A small image classifier, trained from scratch.
Model: 5.96M parameters, 32-pixel images, norm groupnorm, activation gelu, depths [4, 7, 7].
Data: trained on reaction-diffusion patterns (Gray-Scott), 107.8 epochs.
Rows from block 8, named by matrix and row number. Each number is 500 + 50 x the weight over its row's rms, rounded and kept within 0 to 999. All counts start at 0. Numbers have three digits each. After the name is the row's rms in percent of the matrix's.
# convs1: 3x3 conv (model.blocks.8.convs.1.weight, 96x96x3x3), inputs 48-71, a 3x3 kernel for each
convs1.30 093:532496492534407538522588408430523479455524493519467452429416438559502475482464479566530469526464460568479526567482528550428452435513549521529447520485515593435450508562411464496502470458566507506406444458444496674517453416546595512477450547475510444463549540494563440575485522413457432488540458434529493463525480537484468507475540457467558496407436480460483526516472515515400542486455539531483489577513463519397494570490448505500413438513521508442525428449542411575489570452473491607458498484423448536489541518489508505552437524521453393548568474497461520471454560571458482538505528477430458533469491521523547560479470547480391561481579565425495504
convs1.31 097:478420524501497472550425521481473418447632458519593429468520477494428509466532486474485498374508448609491392528503466504510490478471449505557540468416426578441446516508495510495458507475579597644454488490463449535495432580437509472585399554574533549550454436576502455509464399544575507453541440487515440523550490501421517538478543467564421409581489536508499541483643475403470538437433477584569537525494493500471514429505391493440490492471488434503527530621542530465447420460634516468414513518473597575499452490426444563456567532474514521485521534522499494523582455505541537528496555476572387496490501491502478552511451438391497487482448480473510552
convs1.32 102:480533488472529496462488468494532494541406440556400505503487513554543519519453445558519474557481524470565496537454565423533508454518587437439459539634414498562502513502525612516586424505492462442440521555484504549503521485417397552495504618445524426457552483513424537566493504584528407490448456577518567456401490569493586552478464441425502485433547617427474453538562471435578532535420619525514489503457566453460527511529479429540517468537572496438485466477441512505463587537553443481447525383543511477470471511530502523438440541424549454513487566516487489484501468468436494448479519443458490466558494440472487510455485507424407539423502455434483461
convs1.33 103:461462551588554477437493483459469429490567493543554507535448507499524439493446440485540483533516525558598500507508493508491507438577422454476476618454558465558588523520446599473427514453544384603489488478591515515453520504503476497494507506527449551536481536499445518510442520556476480476542464389482523447530510502500536429562569434551554528601564639532449554575502521462491504614417585518523487565543461485527565529429559498478546528604539382585458560502503541562549509449572450504458523523423455486581481547532408553558495545505530456587490567504605480502481537580396586383483507585537496429535506581498429492524570521479448502519535517476524483
convs1.34 108:508488505432464465550561529476459443452493458527521564551521489500494463466502507494434414524465544497503483499446466570438510550486607518409486418489496417479443508458418558511432518636456536391538526505437508595489435498552532422526479552474541440517510542371479584490493531482422445492456514525549490510520493488562578470468418426526559512423548470489513542515449555511549473583475493556455519553470418543526473587471447472537405456479552465528502437520441509537512434480513475446533449467437542531508513407507500467378533529490559527562498530493494498501546559588470507516529472480411475554450548572497532530457522482483526453529480526546414487
convs1.35 111:523502545429503525503555546421455566532512474438542505451570469507543454540565470438585457478519568555445410466539493489454520497554484413504512528598531488512505454473489534479445520485515529568410435511555553573492505421544456573505469456498504479486478526511549453482419487492497556509547561513553480532518453474437530486462456463517598485487410590471487520520645503435487456480451609527486495452539439494360539368541435529486502417562510482541486424449549567516489484543609481459515543473460435550527542449560480536510558459453371511507471571457484438523526562488486404473559619540602450556544450545534552521536478416462487526521505511528472565
convs1.36 102:427565502554387532549509413487405502462500419477443523414494503530493459457518541468566536538518511477462510517429462429489551601423452514501496539541559446509514527524453482500500489411504405499449451474555501435478540474480527510580554473445451480530461550535471458512443506542524477464542488430429496542438552494515404404510451590532467642477474449490470489475541509471536519493370508469492537622477520486459452462523446425510523503466537463439490589495461483457445452451599625488491422540466481570509485459495506443464499520449524553488488527491432516523500461485430458481491508400561481489545490521436500433400519567543493424523452493485520456
convs1.37 092:427580513469576525581544483540441539495538451486465491502456489534618494480512463452472555453560473424511506581533516511575491564450574484451538539511509475510451482513544548464501447557459582582480461521476497396465538556493604500499551528478517494424423485562522511530452465433615453555516558518534519578513499508542502544488530513494519534426393525498503559559516582484553535506480549583573518370510482541481398505589525540461466396503550467507537470437391449419488537422543486548536552507580489453488480526572473425450455485515496512469562448484487541532528458449484476477534531504417556618552399424542527490514579460451447472487541456472545450
convs1.38 093:422466519485530522500392535433564394459570444569558453504504432499541498471498481589513470459462530469502441441553511570518467481503423533492512447500520445613453493400513451652437455470491498445509600476436447444537510426525470501387527412575544530432571528451458584469477477451458554515449469500502514472463517481504470448483549557455482521474527533441629487439529548515503494480539541501639495542473477524500449436499515525613540534349633577457418458551519469490505570406531542571474546604542502392521544430589497554451520546473544479452466580411497480470506501492510570468502413500554478503508648447601506508495487471407493508501499495447565448
convs1.39 102:440527561510440544523526462501581498469522482457502453497449584438520484471485568510455504577498500441513490518436483437491614515477581526432548467487544525552475509550466502480508506530513457491432520505479509525527581458502549478583572491452489504493540504433478431485478475452545519455448490489527526386526505468487485524537392436522529553477480602447554518449569430515525514507550536492576472447564499503409526508493472507479417418619541434575482468606501404488525542448489568504530475482521442562562507552446563426481531476506426511436451500507568596477547375528469601495486640453461502532563521425347485512462540523466508551534514455515426456
convs1.40 100:463543438466431516561507479459429532490529472479607525355581434600488582532482458462506516494510513435446550506463565426505472460490544589532570511363517510448423441579400522443519536528554550471430459499498500534449539487470452473585565454465488479441518489583472459487363447466515464488516505534444425535515548531516481471506450571573437407490502584550490487412576530557470491466419510566400513567559455450525563509418551346436460430462576612541533577486382524486563549521510522527487444512465540552412518492525499476462462557488518528498551581477471474579523434506506550484503450500514529519519437430548556427496458502478513427448388518470402632
convs1.41 096:426533507497529464542498479519501517503544530398564489518467395579469505568417577519449410567474507472458436484514424513411532514456531582440509536544517550498501521473563459514550465572491609547516523520461492514463460610419546488632528500460523500550520545470568447507441514438446572535432504506482521566480577500471557448469491516481497495452510590581497488449563453571474587493462551587506383537567529530565536530445508536442517521541437561480539470478529459420556556534461426543497449505424536555460536481577539496512502543482530523487510523510453460590528476469453540513452526475551430541482462408524525566556486554504515498483503406470444541
convs1.42 111:466481583475428393507480636523425459516483478543551509503502503432659447458493463503514493579448496513500493445479519494650494484512453502521517486536481410471459433459470472530513547458495411552456458414551434491546492486454499465595539461461476458544487521447549487527432482455512510527433606550577575484494510564471518503505507548522501515459510548522445517504597517484503522537593438513403587424601516474473472417570443492461444491524398467549542602493442465434571589639504479479467526439461494496537466580428499476457465473499477554451536484535540583509444436595429553445574574545536538417559442529482614556499500495514405455497565566474633478
convs1.43 100:501485551494442578529541393436458567545604510520481531430558488555467499464506518450497355521491528560525435470532420499558572567420522532403532512493519530545505515535472554544471473439321502530481467500472505537434505437442518484528487479488442508514530522495545511443463505474504478515413521509485493511481525420436461504464537449452600472431499549485610490521429493544512445604600548487502472447474441450602557443528531537407478495394534516543562561462511496403432467461526556476606582574476472486504436470441516521505546433516455440485456489464497568477481465494380474436533506530454413447566466484473503443491518505533449468467527571516515527
convs1.44 100:474525450461546529480564508458450492431597533564490393384521559446500519513409580509622459525494436515558403532486496563449514488461524443443442466535541515640498444610563484458557556407490498417517516435562491477536472531510491518479594444541484551528557392513469502472512486484508457532474581380506461574465436461524478496456463443493518514529440474445485546546468549542467560494499472434516585530522548456583440476543370484526446476517519593468464422547484480447391576506478509534472513542504467523469501442526435519477552462514502517496469541452529494575432514446536535508490534510579469453518433528513505500483413491465541518517494479485553480
convs1.45 097:491528473508398468487528495517578448485503447524545464559554453466561458501485517592456452571462517502540463477490516466477506538463501461444514481480472583465519464478609555500474457486549615448495506479459449433473537512447503474359513452532483455511474480452575457409502502453610513439534415513441606589457415552496653418503468569529483465495430551499419475567525619501534469494459476506524601408505444553517516476446525511442534466504543549537538532446509484435507473533446500602434454474524537439486535451459586459438553484530503504441434489508475530461481467450487477495473540505428509424511491484451497443463560538427507420524552515467504431
convs1.46 100:440461553525458497531498544424557522475545373435625555487466488475550459434467516592503442513462470538530491527463552596545448526415407526470483574489464349513491432418586617609464469524471533513495512469471492483608423474530471484437579481537556484473519509534569537508402586405482460549508520524485516453543476436403527517456516513514520501385468582505529481452438542523534473562512466478410541545454427453466508636460462451493523465469396476409530544559560538473515430434544506520454460560478510462476579511549421541583482497518546479457538534431576515477518447426498441473482454494470402597470478556522511523452461529477563466486526437491504472
convs1.47 101:477523467555576398525507469458524562416539489397549558406537463458509544511503521576479452528518555487544556622531475469521514515469490538602538471494516551482530476458517622475609485580440491482505504493489493551441407610465595455565522550505518492441565488430587476506622563571514443548473461501416454505560461489565433446455522508532501533432476478510588493533452564501535464556428411523474569549566481436505477524519506510418571472491624566631437407443507515486518518612541466538511409544523589482490518545493546460536549455450447556499484542529569449559511473413467568534439449472448483557516606593489381533476500540561496463491489472499417481
convs1.48 100:534431460505425542527546435537492515516525466392527490500525528441482627366459562487526481457549466514474486549515481462600477479470507546487467466493470502421466537466506543500491412485548527569393490441484422500519470497441498597555490473463510538523503500446430526464488481460511485547476506516515440498522572466486460602636493457487369530566431497479526469462548483513529531612494462408531520506440445524607466549508559456504536496545501517470663460482467467593463627504521473619494448574520529415435511564472516447497433606508454504469562525489548474539478416578440520435575593471443427487496541478452650489565450433464578480412471466431531516
convs1.49 110:508453577524501554583490439610377423511533508504520554560540459627355426486485494486421559498511483498549569503486567542440534475531571497563447520477536499395497529452569635454510447499491547454450440607458497486541457500437512423429596455523505546539476461498467507496602511410515528526557423485435475548522532512534519529480552513437437492520513582574475509526455551508438462467517476541473428529573495463421490567448471519529478517490514529446470487485456461550507467539463561404499473526471517515448536574477579623466632423400367523494568484501460504504564446530529612573484486455554495490544508405472510532490477474535533476510512536478492532
convs1.50 097:526544456503533522434574499407515461546431521469502480480500473501489472490557415469547481468523570506474526494483426490512518595569518542474561624502485462515504380492521489531568608471580513548543510463496466550604450602440602417402548488569554465369475432470438579557554504453566444548510532485505451522491434486523533543443626502509477511413554501394509537484560471542560488404477485500493491525524533392418587589550454470497535461500563494490503565540460537472603532461464466462552514509474445498536535558422491437430556479550541505461580552475604522496535555515477538433510477456518505441459549477537522484495541471640526534551494534526583398
convs1.51 104:505541514465437596462527458462460496565469561472506528512544481503525405455560502564489463543428458477561594545503526556491499440561477467480536558511497659463470422579454550491480485496459438465501531409513536462484481471585556509524534526419620516553448474534373534432530568454457571531434450537471553466573498532549434498525552533377520447522542634434505523590445507556484539487403540585522481554470551581609477499527459585516509482532494416568500577501434482442529540443462489434625511529456505484476550455461496481481504499393427550494561369525590455583468480541497499514447503444543570458598468447454563493549423587432526414441429420536578595
convs1.52 102:487535450512482607487476518461617568507410487423553467549491436514484503525526516517441528467517507455486461494547540517459502480574433481528432511565483538403498487533522463517449551437446532502493503502526501516446498548400520439499555464527500451457501472540531526514500556486491481451586536435397524470508564514511463467537493430491532497502572491538579437517458482578603476533493486461545442591544480464647423406442551581503551571491436486580509398548532479502430440524513439513573456544495554470529466483464460416504504517515567446557543456486470559516548558419557487534480407481483597496490449446508571462548556561484483493503555511433527540
convs1.53 092:460558484516474481498496472543534423606512538587504543551482455508513519513456521508426595488516559534505488417478565507475490406599538523536475498480509488419482476498588501530511429480556448520455514425483450552444541573398568409383474465495454530526502398566495432523655420407614464432484556501450421448532494527519572394485507452593611400457560472505426554543479565613600445457502479537531468613485502505466547498565620528425568468537456580489451576463403441579491509457432384501462492494541467593541529513493494506472581503486545529459485492603483502530547491432600518450514523482527529521474557478508609537505522516486355501546493545495412595
convs1.54 092:472490456436570498584502485539451529528526514527407486507517410524560521437490510436513549519540463484508541512535389510481478452515516510433568509517574526446445407463588432507524496561515497625501479542513603437482514509496458486536551571506496537397440496553548490522542518393518560526470494493591472504442514443464459563567529459493544551460527628472576443547484456473545527526488482584568534604609515454465574573555503484417480524506593398445551530429549447529607577465508543457550429515492478518500535585466521517508499486551457407554500572537443590519484548564544520600504536413447610507496464489488642473457535567518570486509473511482470614
convs1.55 103:481512408592465497470560514510519561609412485520486562451421468528560411569499548457490438466439451529479450513480541475465521496490517515477522573423541533574444444492505553524441427465567543515525472426572384549548550452484527587451537529528489410542471506444550504483473567453465525500417539539442477418535411546583572513552556530533516566609324565499496570531454492423653419554509505591453407518478533448461539568502471580445495524435576488485464508580535483474578484521435465530547469511514615497553565557551509490446484498481468532550571443506551436525487523503575480441473415446570498498492468505531588455500494649489473451665463475489488514
convs1.56 107:469472494522503452471507554586436460464478463466562556553496533509481432400541450445513501462497556421524505523394532533483526544501459531485503562527512511436405536439607513493505482534443401516481521506557438544475504525506602449481405521531478536441567484492519449561495447484467525450555560472509454510585553453491500521601493533578473468472482630445494482494481492487509433427495407406547486539546426519514468494441498536404495412526488476457541503525495506490493528454467511486537520442466526521474496495470536490511546561394414440518557539542491442479464475514400502544411563440485488434552480528495524502517500471532399514493449568480479526
convs1.57 102:467475541542563541561485524536493482533420521421544509506507445411568461532509480425537531453516419409478451477615422615463574547518406434598542526514467569345549484513526472555457453547470529501545542519504519540483496579472506405454552464567503580431445515525460535483474453454448523532409515495421494581496478589484494528562466491415564470531479520455457468627401557548442607441447533571495493518581491453575454503489517507478484509509462532458514485475493514478455464455472503505610559502494384530550532480495429636483428516448525414495519531482531499549543497489550551485624514508535494398525560356435575523486467505503525532460589379555532453
convs1.58 098:483544481470483514551459578425516610482594476472404571493460521523410543514456539506486497530424500489509553532486494476512445550386453540521432472558577484631467468538476591466396537485526540534419507533400534478515573526532527442396449585492531450522520487479509440464471505506490466423475550657567515505383574477530424447411458489537599518498548591516479520536503565419564522487470440567576467575509549483492457424414510576522441407497445509591583423462526544512582419544489518411452557544540493557520468484575425528487540443548529434494470530486489454525419466556525552475520515578584482472444520429550535592464459559591431477541479519497490463
convs1.59 103:501460491493540524515454519424521457550477463504554517570443564426493539429529513565439437528393546471483491591442437522531496560435527576594420537554529536545512421533559452465557600522512452452548670510560449502495464483441543552534489464508497512419479493525436583549495527497487473516493549447491467477461445509536613390600467473383563452554470460480447539465534452500478504559517440486478487530521565482494494463472460432475541462458499448510574462498554432497510530469566410571446498405543539562512367545496525544455573490443546436504631500468423467479419571486567504472443456632520499479517466499539492505571472438531420571555454479538480463